Rows from block 7, named by matrix and row number. Rows with one number belong to one channel. Each number is 500 + 50 x the weight over its row's rms, rounded and kept within 0 to 999. All counts start at 0. Numbers have three digits each. After the name is the row's rms in percent of the matrix's.
# convs0: first width-9 conv (model.blocks.7.convs.0.weight, 128x128x9, standardized in use), inputs 24-35, a 9 kernel for each
# convs1: second width-9 conv (model.blocks.7.convs.1.weight, 128x128x9, standardized in use, transposed), outputs 24-35, a 9 kernel for each
convs0.55 094:459443435468442543602553520455496498437469457462554501549502479515475419523464483473506544444531444459503473467468475389456523522438435489542552542515523590491405425535466463551550620450501568544400415468538593528498477558532567516529524535476546501433464433505511588554386459555499536548533524527464581576543531538461491530
convs1.55 092:455559517471526610425416503642630520428492533498541438456514490493573431497487463465557534479475485514466542438446515519459501474468493507543471527503507506480459517515445490464433551498519338448431508531456448554466472443482432425446520454463494463485539426481398464451434505514453496479456468524563501481435429535590499502
convs0.56 101:489470487550512390529578475509541547483439492449542497533492550484397565465489495501489532623601513509594477465480472531462545500500463554427503496542418488466403405584468514466463567491480491498451478558546415428474523490541527500532483419548588495425526465544421464640502508447418485510493498519547571442455492473498498479
convs1.56 104:502508545467517459465437567516492513406537523577468541518524525506491539516549476489499523492514501473521476503422467437469492513476588528504483459516619479506466503547482447511518496552545529457438496445467509540504554476469608511503505463511600493455562435499541585520502518502541532542471431553491518490523479503512564610
convs0.57 099:588524420508454467435598463467512522403508475440532506505506397525526423523487437536539484574462531525558510547543379525438481473539435463549515495407443521452417520523497545565476512522544498466452562494577509439508499441476485480541568468522465548575468568496591539456487562439459465528458503473479500455436574497544516451
convs1.57 101:391406468426517490540608606382454570571530426466468476468504452463474572493499419403541514507494593462495497396534494470538454528527490403559504528489422480381520556499530523507420396521544555459500522461477386493425436506563490521579617585474536385518348449538405549516515497504414401583432515519451459499548541524548530563
convs0.58 092:436502449495483481492478514445428479534475442465590608475485468498462592457499443472494486511519577584555523453381481447509547605550473494479429563538449547564486541519512526462506428519455549521493525416460469483497491400446377483410500553395458539505474438459513495559561560438478472421463476511460464448495519502456479514
convs1.58 100:497512504582547550593562496471496454438464535449517496466498494528520446466466465476474499492507545541502507489418593608573504554464471572541551530534422467540493514486525604565565542606467643663620608593543608500529537445439537466434481508527532512477531490486432513507440444467456515487546526498363562491585513520471489459
convs0.59 096:598451488412608494441517483539539496523521462431383555565593490432511554435576571411445524579554547456488464432512482473530555609480567508485612505442475471500535464452454503543508430487487512500520516497450565432482548510492432508502549590453392443508516462427432459442482506445495519522542529585594495474493514494521564525
convs1.59 093:531470508560379481405424516503449546413522459391503450473544541535505494441445454493425446429438471508485510447542521527462544484549594517448556446515526456499464389522562526503533446497545582479454408506506480481514632516545473568545544518504445419475531521383533401594482493416425499509507572466421525505556539475516478415
convs0.60 089:547508556525587522502536494545551481555488470573525470534489483486489431437364559445510473487506499497560546451485486538479482381455433501501518490533410484502453521478471523497464551475483478485493521486584511541446560508557516519496529554537441471493527524570489486470508527539570514585483495536510455471480513535544606584
convs1.60 094:487503518556541526529565411471465557417505428470522463499422445461470429509480582493453468521521491450514555606484426450459440513518476557542450496494531623467457484537539532516542515587609608593502487443451563409532501511507519544465505473521484512394486466477499514613442462473451491563567469485474508517613576505474588478
convs0.61 097:465568447479534508437471485571480495490434499493581432496505525420512425432481532561384560547517476529562593479419491391462470503472439518569528442439448450482579492528471474470448559575472543491463532530550468461510494489452607470500514550497465452429574454578490467497496496542509517456496456452451462403524424542518440513
convs1.61 099:421499547573561515430490369517519408529499533509491558524453556529425467475508500569575532579587593481519402530478591558587479576438537494476487522540535417596469505565592559548470497473433536469445485467516432474626516559484485456509491460573396498521517512569531540487574514465553513499519540544549520464513499503430442535
convs0.62 101:435441498551376503489645463552534518494508474448502441498523501524505465431429418639545540550476495485521507484554453452551534432519480464424458532574577385528480447542405552417462491476544444490478541549543456579468425570416511442549516526511517512455436447431435533466543418421470557520518451499534435498500492486505394552
convs1.62 099:535549463512539440458569445523486514455586500495537402444486523594519521503432533488495526539497552576598546486526554581527502535510426546413524510511513592551509571504470596481570564595474424603528460503464472593503543562461480511486628449562554494528482529538577530529472466465500522502420468506424528554484509513464447592
convs0.63 099:556430504413460504442531554413436542505454506549508413521414576515508515466412558500579538471455599491560465471470443513469405533508508602412491503525453533602464640491450481454528446546474491524475520484519453581470489488508550462497482594481381543567449514546491476609518376451514498522523559438471494477517466484437468442
convs1.63 099:529525541553404480568418417549379617533449509501483544562508538505499501506523544519555520503487521525498470516574552525427503436487488426581487528565442532538489455600446481581474510536565511500494408434541521434494407461561509501559606532514541450535470510441567507561454533501541478582541524543510547591495496547486512535
convs0.64 099:564546447562479602503423541483507507550537427522535565487459470489555485440423485480487466563469522509452507423480436473539497581512426513442463547491451498483531497484493553527513516554420467538433513497494511538617465427447513516353605487494517580494497403462609549456493493409441532461552550439493423524509503527466411496
convs1.64 107:451598477502513499434493514523482370453487474517490505525443499464401450496486587565515514485529471447517491461407461434525490489514482591462415552407505544511419545499495405557520560526496557396529517554416538438480452462460523549511453449566491604500408444508534530486626523410441467450456403595568508536496446437444493462
convs0.65 097:496456486492504443421489476542460571523464448499360301511407476502467500472485476503508555463503526464561402587479494551569506460454504479492502541519505493541556516459537567555560462506539461452490460577526535525480389437525467397491558390438429487462459468506505427482527535502401458514480540585483437476436494577514482533
convs1.65 100:513503482467440517461447468450476483480424472432493465456464494488448463476434501472550459472454562463479449492425521435444448481439499496473558441503547443534481513546529488513541537397498482539439494469537395477495505430530453519481560411518524459485575476559463498581421456448522468467447481515415429492584579498526427419
convs0.66 100:500583511417468479543502456487438393522532511517524527505546409550481544525524463424510551546501464559462522468527539544479470406593472499451539462441572415460465436494457500546569474526491545538502464496420527518470494520530454493424569494501495513490511405419540532498494488409516449465547498550418496547436511485505454545
convs1.66 104:549523533421560516537483394430511572525556399484540568564597539585525470560524582478545587574591582548520507649549536414508548450521552455527511474497597540517522544477525597473469496562565589479469481516501508520589527519465538549474475513441516524588492469565500473575509508545453508575529544480580507475471511448480495549
convs0.67 109:475505558519489524382519542466476533501569410481567483534459494538494496405530476424482522551481552478537432550409499481508555477548519519523524446558343567444474467499506514507561417483529538500531533376540455514501466477504505530440502465479449506474455575485534442483408499462492635431508542492483472530502519456545518460
convs1.67 107:531521463580520453454519550434502417472547506477492521437508465469495417466459411431489397484408463462495532440422509550463441476534438512457501435482511445506520484480514511393503553457497460449468553434538502539502503545543435505540539493478523444630518484591488496507489520505520523491477517459452561546529514545509468489
convs0.68 097:541491523437514492581438475522484551522512512543485459465452542446534535418416498445606506512441511559496489488554546526453502579507552498415541450564427459393546506468546588570494558500496490568456496488515601586503508520542464459474526505559485502430464501485493512569480451548453452533481602481559518543499586421558542486
convs1.68 096:607497449476442439431481457493537460468480482412435528545508522513486545444468515495469445470476455506498449524451420435443496452494503460561478530465517474458493510522502457451440493473475464549506504479471485557407436471501500487422411493544488498457494418482498536560455586516509457529473465507489540428373500450514472505
convs0.69 094:522415487596503561516417536541529494492519540513445492583530472492431527598572519413452540545597547501492545462482507477472408478567500443489625562513530570464520589497587569562524556573494589581582513421563446473551550451555504453455492467477426439524491494604556480492494442446500483496511425538578579516587566569530521482
convs1.69 098:551441487483500424386459556504505517487487441603505429472467550560486474519463515502543466526504506484522530407473473498546488481479489575543403499410573496482402466454432482444483455453581617582480473448546478454421502525514504488505523466448548549473554567557392500420567533478524499491543531592450468555530519560465464528
convs0.70 099:454473475475568471444435495367468478531533495473457482541525541485476475546517421547566467504469532518509503455529546402531485490559503422572427450489596612459539485577486448481468472493423527500451383489448538465490537525490523518497512398503503394550444508519460444491556481497468512505583548482531506418503452499473552480
convs1.70 098:484430618508456549499582479496408479461533525516565489420403507467462546528457528468517508486464543549528523512534455499520474526485454526468554510482502516440444523573502384492459489570430481554596512402472486645503559484580435530465512527559540471507504534565428600458450464463571504465460488561492443460471542490448541545
convs0.71 100:548483454550554565416467484494459521521508487590495531456527441560510484504599443441503512379542576380506524460573535515458545535461516457569463434537435524499540436543504482482599448531414538507517529534574483460593557440598507495505547397580553419570533509414641479471607520544517461531483472580489543590465528489559447534
convs1.71 106:539496554497455455503577528470538359482534520493484509490393558443446523470594508474518428462466487493461495454509458497413483539576486494584377479535441539534517504459440535470551623524494444543538452603538549471438406561446462526453476483507522489500418502445521500504445475469490494457526590474464671490525552457440531494
convs0.72 103:579496528502528524422437404607485571487449533540531529522449462529519540545487489524479459480537512487542520535419487552473479476494494490573446538432455478536476489506471524562478535530511529496542497555514521464498538523453559513542420559589411458522579492452558465492467456488573579460474530494468492490516547481579503494
convs1.72 098:561547465466490524586520532497500516493522474506502539450512582507530466514448461560520571589542431472403496494504553512473525524422483507472456442486482467463566554504486512569508436498432466530482559518508461601522490448479491524423459581430481512587461508464450469598554464436466458447554457539467468507481501515553479498
convs0.73 100:481561459526422459471513432588561525526467492417443470586489518526539550430493564418501488505462590501411528414526504554517542551443574494542532521569440542547374596461565559446507532582557381543507566479518554421443533487425457485510486577500463546459551535479493555461387640479491565458432445593595523616506559491457489441
convs1.73 101:490609521397520513485533553596510534531415446525419479559543482532507527533526487532562580573556566529546542524549508544508491538504481521526459466512493526482415571418534527459506486413488464530571473495555416513585481458559499406496505538613560521399488532451492403480514495511529498551485524485482596491587506454496502537
convs0.74 102:543484536519537474523594511433438497444514447544475517510449461402538569553554493508517602588524484540416464433472516454477460515487468458498562466551444559486461545508463548465600441462503511516514491576532499523482504565521456495471525544637565476487520545556476533450478492537437483502532558468452487502434512401451461498
convs1.74 101:381529507495453461533484445543357469581556489512534529570495520539447469508483475502528554567538541490489463463515539503538478587499499408552526623532454504402497450606482571452470477422516511456542472548449530478470435500485553458518476512502470448452449460550439549554534448602442494513559436547509496582544531440511453535
convs0.75 102:478538565526659528558436472490508528491520578571500457580498542468587521465529446539511635581462604503397533577519468542548435470472618541464457511496536508494444514444481499573455433471470427494360500504634528443516459533428563450467424513559475500530554492461520429491523524500449512484507488573509515538392451613519545487
convs1.75 105:514461508520363461453428506444479502516535558450446418420521493565515553478481464470466507584507483491504495560466533550457453492470484514510507499533404476383496572492442390524491479426517452526469563494477481537427502577506442439530494445528474563413398507457455479439470579532460494485448446502521454488467517456527470474
convs0.76 107:576438469451561513446501528444446571510609533524466506424564510455534526570546430469512522534403507488504396522445520534454541489497532532563402422510440520626470601563466552481548529457448522486491468496580564462619414480447450596407532507573561430505551460520580403489575585477413588527489453465524535504431471540452473521
convs1.76 099:454421548452483596501532517435465513455439498474565474439457452492516507460466453508478468445483468515513503424442479447550495449498466463553525584464457484575508486532536499463530436405463477515486558461555545366623565458441505439549585438605639444430553608429480511586509529512471478567496422436592477484520515416570459508
convs0.77 104:565511462519471458549514498498393598610457525467476530466514377500526485551499461466542525531538491418548465433483424542453597516538522499520430590450537417427537503622442463538506519536531418540546501574422535524510533525502592495478396495504404499505558439530524462503619532479504405455493489543588538577516458490495493504
convs1.77 102:381472494484628590479459531542430541508479532505468433480520577444514504506415453551532503497479410439486518457499482482448488449450512539477389517354584377447499563510496493465479483493488489449505459448445528460547557487472390484535503442498677446425535425548534468569527503534496493458438481488527516523475498475513442504
convs0.78 101:449514445473409407474612566564484541444466442444538584479491610482501458450524510424580524499507503417430547540480513550455537524395471461492571438505411506580526470531525423509473446464612610478405523492422508544534478527469513526510530506476493548542559521511469486332415451509521528624564595459502465503532473504451456473
convs1.78 096:481452499536517414508487480506480462499523511497487568532549523555500519651538470495516547491519506506506575599577502527494485506487531532475424470488549524506574406528521543524601579495507456496557575562515534495547414484499546521462430418521621468525578496462522447397389444478499537538570597543554522518454487414482490437
convs0.79 109:491473615600536461594470398460438533534514495459533480491552511509483538452409496399589492425491480499525539500554460529464475556522472556456468437499551452489501465506489470434498490550553539469480512485473439483519491502570561437614475588435397479567533515453496483579576456436496579463552464538467464425498517546499481565
convs1.79 105:481474462487526518490527550492483397375554509427523486506469495466443508543510537562517496493518559499537551518491525521514495482506440450494467564628497460439477424458512501521506485437451411421478516507595458513480663508488529542422493575557629526396362507552595463414455514500504503479543468549525422469523458483527511463
convs0.80 097:455471526490402465443441368493413469457434508459507463540578557565574510482426466407426442516522451435506535532548518477464438474546522514501485552502548433506499493404554513460483533494471485492498485456488431484443451451577508476410558536478506491529516467498505485418500586466502415490588467440490513489459466488545576547
convs1.80 095:519520485445551555512479584488512486485511594552486504447482531470452526532608454412502487541570550559544548464557544407468611571521599500475543525530492490526466431544446453532491561514463526605559486455474422541610565522551522446418513525492535435470520451515542452512411510547478543486500526545464472433464566635532511482
convs0.81 098:537523429516443503497509482520463447510492465584501414547549418459532476460352488531497458555484549460499433555555510518494558520490467478520418491491481524532499485518487517535446599531512456563552514571470556487528521527435603410567578469577453494489513475480451552556476534455459500451497425529500515515616565458451577435
convs1.81 098:377565480579529425478455465442548517518576487559494539490480506536510419411496506409456488426479551470505486449494487469545438646456367598473503553473503417453468575499466485486471548469489452510479567414453518548554497490491586485487456363467495475590452541512493486515396521520607512490408559432577449492366538523518512571
convs0.82 104:498542496467472494475453502398475504503518449450463511527451488491537454493576498483554503521579530552487486494593454524528497567410507509592500478405506503468542471553482473470449416531513532403491475536380440437486445521449498460530543532385556475446477420545452515503492483400505531495551430459480476499453471498535476394
convs1.82 104:395478529446473537489443524473492507471480597456506533407495484543438555515489537517473404451519494482528503489504499536477445538477545471443543554470385544460461571452627421454425571505496565491476536513440529474470515491531563467468496485489432525504588397474424481456564488466478551515530554655479462408484431516517534432
convs0.83 106:428546524479541480520419577400553448592543460488509490483487457554467476490547533517468530454510477416519535482558484445585594478446421416548473445575539492521493503481464543601489477561438440564545450502457491362443573519499538556504561483507533457516578525469491475460420504464481495499636522476523378545492417472457465470
convs1.83 102:488474558539385553443536508515521566510520616414472564516477490554527509538594471500511518476507529531500504496518508500533417408418516610552469448487431605466455515567508449522523499453556554533455464517608509503527460455508451551458594449507486488546375406492576460626516459529406454573480499525463441490550496481509499504
convs0.84 095:485451551506482614484472538481480566486569482436533415476437510511520483461433468548505505551443395374477495531416476538506493487552509502551454495543531431476454483442476533459392381500488500459494564575570467510562506467535500503396432568445569476439508481500571506519604484388507480503455482616429512564543497458422461529
convs1.84 098:446452566395485484517502506418470531433537455547514406545573426518475568559455545455504528469527483498500501441477523537539516514490563474514472424531559452482403439456448496532491401439511419528478497455399503503461522390545526527409563533476458444489511512537502455536501478432472521537565517521498534574500549461461535560
convs0.85 096:437523503541522408451484570478598524475429438416515533639495528480554594479485536541483510510598538473510548505486420471575461481461521543435469476543513483525474553528501500563574514504497522472491492426425491468534558524543477589461565492513517502451608511478543442500511462385503451542461497466493454380487555479471546436
convs1.85 096:504468533495453472649567516521487410506545535443478494520522545491465545452456515563527451530536566534482525553444469506511546493596493469549514471463479452434452477439519442447496531554506488528559525503497529538575491462519545545441504632580409502536440432521520427386494489534525432498527543614436470513558548547534496508
convs0.86 110:492513440515533456609527371538559495498495540529520500490467440436516536452504494451520479471495481501511506506440459457505484488513555448464553446575336513466517502547551424485531419514426509550449540568513547423540499583433465508361475512606682453556578436470465488544450521509512501513447454482536490399503432505455407529
convs1.86 103:465542504427465600481556495474481522486437490528520493468614499550520524507483498491486507442519588517454438545551420505508546518476504501550557402392570526468529540512481510682466473556542463509535472517410524537456496577526460403474536490580452509538503526527487453529532488511520513496477558569546486437443415555469472523
convs0.87 110:526569530557495375607530514503549483503524399502549471557496473574513428490491506515507490499464491442420605583444503470497418460517464494479487538563489520442469496511548544510444445520524466553516478465455567481606486521506454441451503535404553519475453393456436397560441438534545493503533562495526499532498472533627510492
convs1.87 099:521504499536499458387572700408467522549523574458496402539498471521519578511495515520472524449516492503585550412476502492525494560507485507569419529577472459434409617426525523467407442432520529493472516511530488573518494454551526486472512462655408594579520571446551594367465459563418483527542486468541553507536505518517565497
convs0.88 100:474569463460481574476520490503487544534453484583426405448433464500530450489557487509426453528578489392569515481474436470516490465425495546496466521470587449387441456492443478491491557405483449418494526554555427515535462408487560419472504449468477489570498393470455452403492490490557490451480452585493474534518477503555472475
convs1.88 096:527386472455470471520552406449518461458542420501469491514474479470556567378475474506486534561477441490452498505520487473473444566455529471508482542521474475471564553443524501510456490503548458522429486537500555391433523590500486387556554524486432506525498420462543508444515531567449484531498494344510528511473540538469418434
convs0.89 091:486453483495557521498535469468423557412503501594528507574478607577476490440487365519520548554533454550517627568477501502425412452459500532497428455513578532528517458439468456494556522481406495552499526482483540520577503498502529480446482620389466537465418584425379510418498454490464482454522516489448474425439455520517513521
convs1.89 097:509550468452518599513419561533486475411486531504446554407445443453424472478493417466534432469474502487521491432484492415509505464442529547534550482385356499502450387423427373466546507451417531555521559479497469473419503454554519502451474496500514530513448502511427526419398526527524499552543531490535497413478577490550517563
convs0.90 100:509478515566399471500596530477489496503615592426520502519475507501440637531497581506533539501515466487523530550468489472459467481517570435539560582494509460433502448455471489531517463459480468550432464622476502505471457419476491465538405567432544483484494549508458516483516544494443496509495535417487517481503543501436470514
convs1.90 102:517416591509509435575496552485439452488502480432477459454422511585546510511482504476502521518498486520516482548481550497508525474521565465498553454501506438512522546403524504463483474449452508504456523499501554443562500478551597503521447518447439475426516483534529469489534505484546505510487518517526505539436572552471403516
convs0.91 103:461584549571394511504522533527537536420521502448442450505503509486533433488504408579540553477496565462478479569544495535480446477491513482529439518592526462519532488490515508539520450516529448426501520475408470483532477478561476551549492547482476561515505529548412511591500539499478558508507491509547523457468519463503553540
convs1.91 098:447507560699497535328585455437518437488443501485481584504375421383500491543430486479427407411468480480523441403487392510466442488455470572522465478441446528415512475479432368494508511491479372519480406546502509474402562477580455469404528499517484543475468536462512467549467569470497515460530492472540478488476420573463551510
convs0.92 103:521549555491536519478510512543480493518542495485471457559488490571465574545480476586407461559399548521512512541519446557441481576502508458550569507396501473572444518460530472499528552475450505526564391485519589454489493510519486434595414547437425486465468495477533374478454555524372518596563487521478454502446478475509483534
convs1.92 102:481506522476580481438418399516484425425478480472568483502539445421535507556559540469477508523503501556468543516437437428510416588477494468450466536501530467502483530418471523404488539545524548418458549485643491492487546456495314480654445504457562448552439544553506496560494474598359515520585462534524522542507415536515463483
convs0.93 099:503485573477476474491454437465499562525508541471442494573464488512460493545543476456504525506515523577487550461610547504508465515473533507481615396539512513517471444442513577568519485563436536545472529467532484540423513419454427501555492489505536519536517488564481445505462562642412550546572456450467460505445515498491463503
convs1.93 099:364478451556473492515540568481591484471543479486520468412454426478543369503445457520510471447452446465386423426463544475566456444525486561501535506465526396434478558560532521527481496482508464506433491483488559492631511484500525587500416611419550569491460419519521455510444585537507432517428481517499485476501492369553558474
convs0.94 100:499461512465478540423515481529621460445503494497441478532426513501513477423417473428480533523515523545551529578480504527515484505530429457435385545515567528558481506603500575499481523422417528504493492570537447589448472471484560510506528605432460504515549462611430457460536441483521440502587471528525457415514463553504480481
convs1.94 095:504522565524420458495493513489515493500538444530460509495567493512548558467483522583495522504474549520491452450507386431508462481547604509496437476514523534464491491485440415469541506563417502454473483511482514478508464418489511487525538576548608454435439539466422389473471404464463625462584439518488551508544512497493401456
convs0.95 099:487507511489603478504601488495551484457528566506511485503587463517519480464616592522459559484519431537573504583565504502564479433537599619590512539448592473488486603469498481551470439482519539462504472495507524446465429477551486539514523457548497517480549481516496523478549511492527529511511452430519459439442559475448473535
convs1.95 100:540456470587487409496487492556442502465490455522504541543545442538490466364579510516523564549479461509539442536562577434477517481464479576557449578489542531492460494546412571474488551513532537486600611494506533572547483503539474526545510500438460424525486506416514526522529412476509514517568514568548507607482443488460476548
convs0.96 090:539473413522540607593609591450492514517549515548474470554557523458451590596454507380470494533490510437480499519473473549376462466573480533519475484530527527400409511455436553496570547511443573508520563504538482494465472662448508508451493496487480543461568553489476482502542537468482494474557465490468427504543496551476444505
convs1.96 097:460540504525505434466509599462529543512516531500501433424510489532490526532518533571498429500588565513542518578544518551483526508540379486495489578609501527529455531478486494498503473484411541484513497525419530525472513556475482578465450489497490438506586565503546523378529416510481545503498417566501553545469559501448471391
convs0.97 099:421569457543609513450570500545481455432485597524439582438460477497465533436537569486405516514485526538472449445495519437537458535547527459469489558553518452381452489514493490529545409532486494517458459507498519547590435500453543487598483474533491517494541549477449452402517523554490539507530494527492496566485476455497479521
convs1.97 100:517610464564422569541554495459555450478483544499433503646507503510412579553409492477531505512512521476474499577461564518457479507508425521595447500501570553440588536562490525500524554464412610451534481406469525574406436459433564483441504540568625472527528581494571590480487569396478418486498516502532448469559613471441531550
convs0.98 111:497556553362426560502477523431535493489463511471455564484486538476545474475493464473466523503563452521485495540542414496490527548484452526559619524385555448437462461474493522519513435432464524438428491549505568461535528456534421519412267512514504476577462601523471469480392517521463494559459456457489468439488549508610557564
convs1.98 108:567542501610460497494628424503528468528517500522486425507568525550500543479526384547487551488529502487522495475462542527519515440499550547488557472517460564500534513528515501480467526513509552563492581541492511400470489643318336732558525482555525496462472507483451559441546514433393532523477521474593523536520654459506506512
convs0.99 098:552536439497486590508550546453490519490554512551462495500393526449547534470526390537462489475504482490407508504500461485534438553517476549460475467452569547590551444464493474541480534504490363491423478486579600525586523476471597539494452492466526498565494405423426483467469527495444497528555534472528475514551568587591515523
convs1.99 100:567510544497495522433474510565525538492514442541502519430487480486491544545531525471486473515460476478478474443528417494506525472436534505491525562526432494426499433423495523527464434513485523527558497504496389453488462541524447566462398467458515434539483480541494612495505490495491461490575467534528552495505490456541459474
convs0.100 102:423578562504478512478477540423497455459507495556448487487463447466500453420591463543454501548454476463517518573553517527531467507566479481472470565497487501439586485483453521553469559573486509496498531533479572480486463441479386552527448489502559548431513527522477464515525498472523517449511495566496447549561516505568505491
convs1.100 102:373476501469499486586507429619526540502598509419568591501513526504550479480461500540537491521479489546513520498472582506479501491502535460469484531478552489524596457439548550505425476640442450574431520546482489522476489491547600537454674562425524494518566507510541400449367592447529468487510534468595529555546475460510497413
convs0.101 097:543482480488624505428509616552639527512573540393458380514520707533484605590515554564503563444470457544580492528479528515499423508517506595497556454465532423532476526412427431545539476458428556599475473459483432460533586484403526459501516548563453426517466502621471480511505565492544523507510532523556486495504511521535517475
convs1.101 095:478457521523479529522539613566516495563582537548532482493472450454383529475463501540492520515460468469560525507518548552510514507479540464475528422424474500505440382483467454481526529556469472498485542509513486555544448620443496572491516541506529477410461535470482397543460451590437471453576433469548562505575539549542500563
convs0.102 104:512552548608484426478519496508537462489454415484423507507532521529498450525491446510510541518495503503477521483577540432426529505505602423503488471508480512430477526505424511489489526444508448476461435462493432478466570478456528588499434485529556445510479433502442482477451540469428516488461558524434420527470406530571480476
convs1.102 108:425450477455568610524469490562471481559502385448368443464487495461466532477488470501472500531495509540437441388494434464459480481556536434424551563518564485571411552471503532522479514554489482476392475515426433445514422579559542485521504502478528524508504501484442466549528505439612528542455500445506541541456534513569574562
convs0.103 099:451474490538537488582452532458582539454543491553552517431437492584410514518553549418500418476355620513542477604492458504456483468634466519519556464517500502531534499594566541391415487523432474514411595506429417605449451484485541566443519532566462450534500496503526461582526455484518496455442503520518533491548461459473524537
convs1.103 103:448495533501475506532509467554509482515553517466512459505518596430508621480470581557560541585523522522546553555575541523546477465492618509548477499521587599476593572507469599528553497537476517542456517497576531463524515489516585398456481609484494553460585530529532559477472521545520491455554486538579529590524536537586560516
convs0.104 092:516426470538497497547486476441524547486491481553525459555486477515444549512464451460451485540501546528492493572444496534539555513498462474522518485485509474551483527458470391463471517506494532510501526517512488546511466434472460456480474465628569453570494469542470442512517478490448434456522474677450514469502497495461487534
convs1.104 096:599499498572532521473565424542511517458476487536401483465492474495472476519506507421444463406432455478516540512489488516441450437531438560542499444453520485536495535479495516564454471538593435447429455500467529478449413538509496588573557544467505522532493506534478511501582436448445503607547478572453518518456457558487513455
convs0.105 101:521560516511502526687456525485550563556602535497499408548560589605513505569483574485502454529482527509465490551485417621437553487489548545412476486526576496426577466470412519516428435493554475470464581612452496521518600455535505542461542507422595430494458602567528448505495403420484551611526486502494469537533534489483451477
convs1.105 103:495511503487651461450481522466553581506491587481515568542479538415460492545483558534512549559514436495506478507558526570549509448589423487440577508527485463462543550589564496493490440450578529547434445495380554521523392579427433484493436631535480609534527513468581499589392477539485504606533538534540565563486532566541559589
convs0.106 097:553510463463515531517448548392600518505443527487497603511548490540567471416450395475527560519504425595562551490534490492454438573437566520532557473456568390492493544476531496569523465474554596436454474448422554399540561488493483471542529413432480464480552574490453551401578491533453576571512555404533492509450477490481471465
convs1.106 097:477546470538523464512503600489453416509593523449605473557537514535502546407540466507478517510522513501460540493556498477469551557479504549516507560546516454483547517542498562478417504534519386519494548556460478495449586520499510525461501606491583386543481547479453526498486459475500499498456511452469524503515515524472615518
convs0.107 105:504491547448502476560428414413551488578542442517513485395416477456537554531559453543481558362586401447549514515534477521426547485502464509415500568540420450539525439458605483552447365523439542532510443487507532537431471411469493567488503560486484567421484527597474504488628482475539489570492501484451534433490420482492551620
convs1.107 101:496497472527578485543445444481579537435435446530509486449505478538464464540535469491473463560517555482504537536427489480476577460531569462572547599374526472514500426513473510512422617513532599469487607518495552481488398502421517529547464482459451559533478469526624354483526609462520425507589433461630411489513569508516568509
convs0.108 097:430466521500437432535525560507497558559527490540497522501449537499548470484459412558547540501501556546582536428462492510472562453534519537584585636460427519438460458497519517495517509601465508486529479459499516439480523421510513504445495461525602578570530489537416441414457522532393461564442471560530509472396478496474510499
convs1.108 094:519533540527541569552553437428524526503425588452431441491481516487476478496599454487502511472494527544503498528514479403454504429548477607458512490455503414556548537560492521498488519492526570486477484475522539524570441473526532450504446419563627553508614463433489462404519509500493554492532551584543457531583539511464500441
convs0.109 099:531559434532511442444430489527559539545560525496433482515475538458501467532462463485472448496492486545517459479388518500476513611458511605446483484400450511471438524470540461465506501496508475586519486481510502430595522420535450465548464511586494393456542515553543541457437531501480544571569542528459586521446396474445508535
convs1.109 100:506486480557523532519492494381504497501513454391491417492556520496555476554395491520490535567543521551451489540516510502524547468525504546444444553585527530513579531573562468525517440484510520575485571458347548498480544451525448574495579560518526471432588538460499530584428458468421527583480411562528484497487508476425484492
convs0.110 106:471444471577432452486517464512558559418524457499629583436432528427458479451565379472516407496428473570521447482524646445422371543459541480538502530502527598468425479448509547479551467545526606564557569545463423487489581468378491427503473450492588512529450591469459572494400614487465478495530519535521556470472466447486510483
convs1.110 105:559541487489569433475587520575415422465560502522492524461496478565478489484466470484437486563483499471571538611500494522490451468460504422432426505523541470568542484423545461483504609486498438502411528416506538433493427495551495456480534443462531520467572507506513460443450497484517432531506517588466462514503476535470436404
convs0.111 099:500486501441560524544554447585431454476467491552473545483605488523452462520527528437563485445593547539521485517518528474472469587530521493557467486463499545472439540409491501421377418441482464565512437533489589470528498470468463562471483510432459528523545585414474555502519518465527576450542574527460495406522520483481481430
convs1.111 103:477551568579559487491497556438572470464480614539512510460511590458464464447523461489451461504472474500471525531469423492406501530511520521453493514528528486478392580499414458483477578518523434479452508483478552535521493421462529573594499423535645512494474496466583412434499510399474439537460594544469580523504484460493515478
convs0.112 094:462447472453481551400531551611464506509444524545549464459505494402414558453481503491538471457490512440510459503508447459536519563514539481391456569492567494535441471644469549435484425564485490490501408504542538574359527503555537468463451544599438564461404504495525460498455467458480426494485458510521545557503518494490524503
convs1.112 094:449516437577554437517560498480450503472529406534495590491563547538534470527515566456441544506552499532541513568583484517559564430602537483504520449511483520594448555524414469399568532599580527478614525563512422439537519549491485597521464495463473563596590504524531536595507565473464581581496516536537520493537521480472492553
convs0.113 094:519558514480490597555555464537589548514520603510551483593491557433382465521527495525577534494493530549554629485501495401489422420512466596538484531434479566516466468531365378458527416544501487473538519441445486561522400590490499535504485465437546551579627557459499476399509493502508495532500492544468466498517523542557553508
convs1.113 093:356422397527522500498559551510445453439484392457483527531477486550515421539481494481476510496488494527549556485525445507451445464428473431414493407494541490458550618551511578618533525605636446514566510468491507519480542432468502481509531512494495427495498514421507470486491485470571469546442502558394446519487508463452438384
convs0.114 098:527546583462553527467558561423470516457552569500517460501524416391486443439504444323392470524569524538566522493390474545565537589575528403457492498528495523451542535529571462469461478473463409529416433567477537477517577566588524465489510564490531436476487477511462464482476504466480482460531466575510493585623671482547525504
convs1.114 094:543454503460507477460519626485514390433490484496486543501458482525496468490579585453533478461477504541571499490547577495499570504489679461536486526460470480577597472493474474420453543508630549463528510492489547505499539456489453507488544528436480513548470603499476444437464486474538521503525555553457589504474524487485442562
convs0.115 102:582498404566574385567493475535501584558590503553498555502585389494441452485519503550515554535509527492476537436470516389535521466589492526490560463504486569428518582475496606560572517485564469554524445476485396427492606543472529622519571505454497498506465496507381528454531453490444520562526489546581572540499580535549478524
convs1.115 099:408519453442594571419530390495472522439491459508523515554545577521487532532551466524493472502622472507546505421581515559492564453569519540430561505477565548429621455523595500468527445572462553546464541498491566468519394462536503425499415496484500543484439537552472469566576500441484464491495511523505473500465478504544556446
convs0.116 097:504511525565447509596576474469427471536456506431515481534470410545524403510549470409565541481481577509506466420579465535483455464557507535519513455529466525447486491484470526508536517449461482507499478441495558525476406490484521474398485589521503536491468486498494398519549536577563524525594548507542492456551543489528562558
convs1.116 096:413384519537471502513494530499536515507528541571566558484543520440511480533528471478492502486511510461477518446491439533510471440559501531543528505446468447487443530445498528485470444556560491428521446471569540541540510469525583527469458475525464425353370500462501455553456520438466550473522515460528378419380524550484463380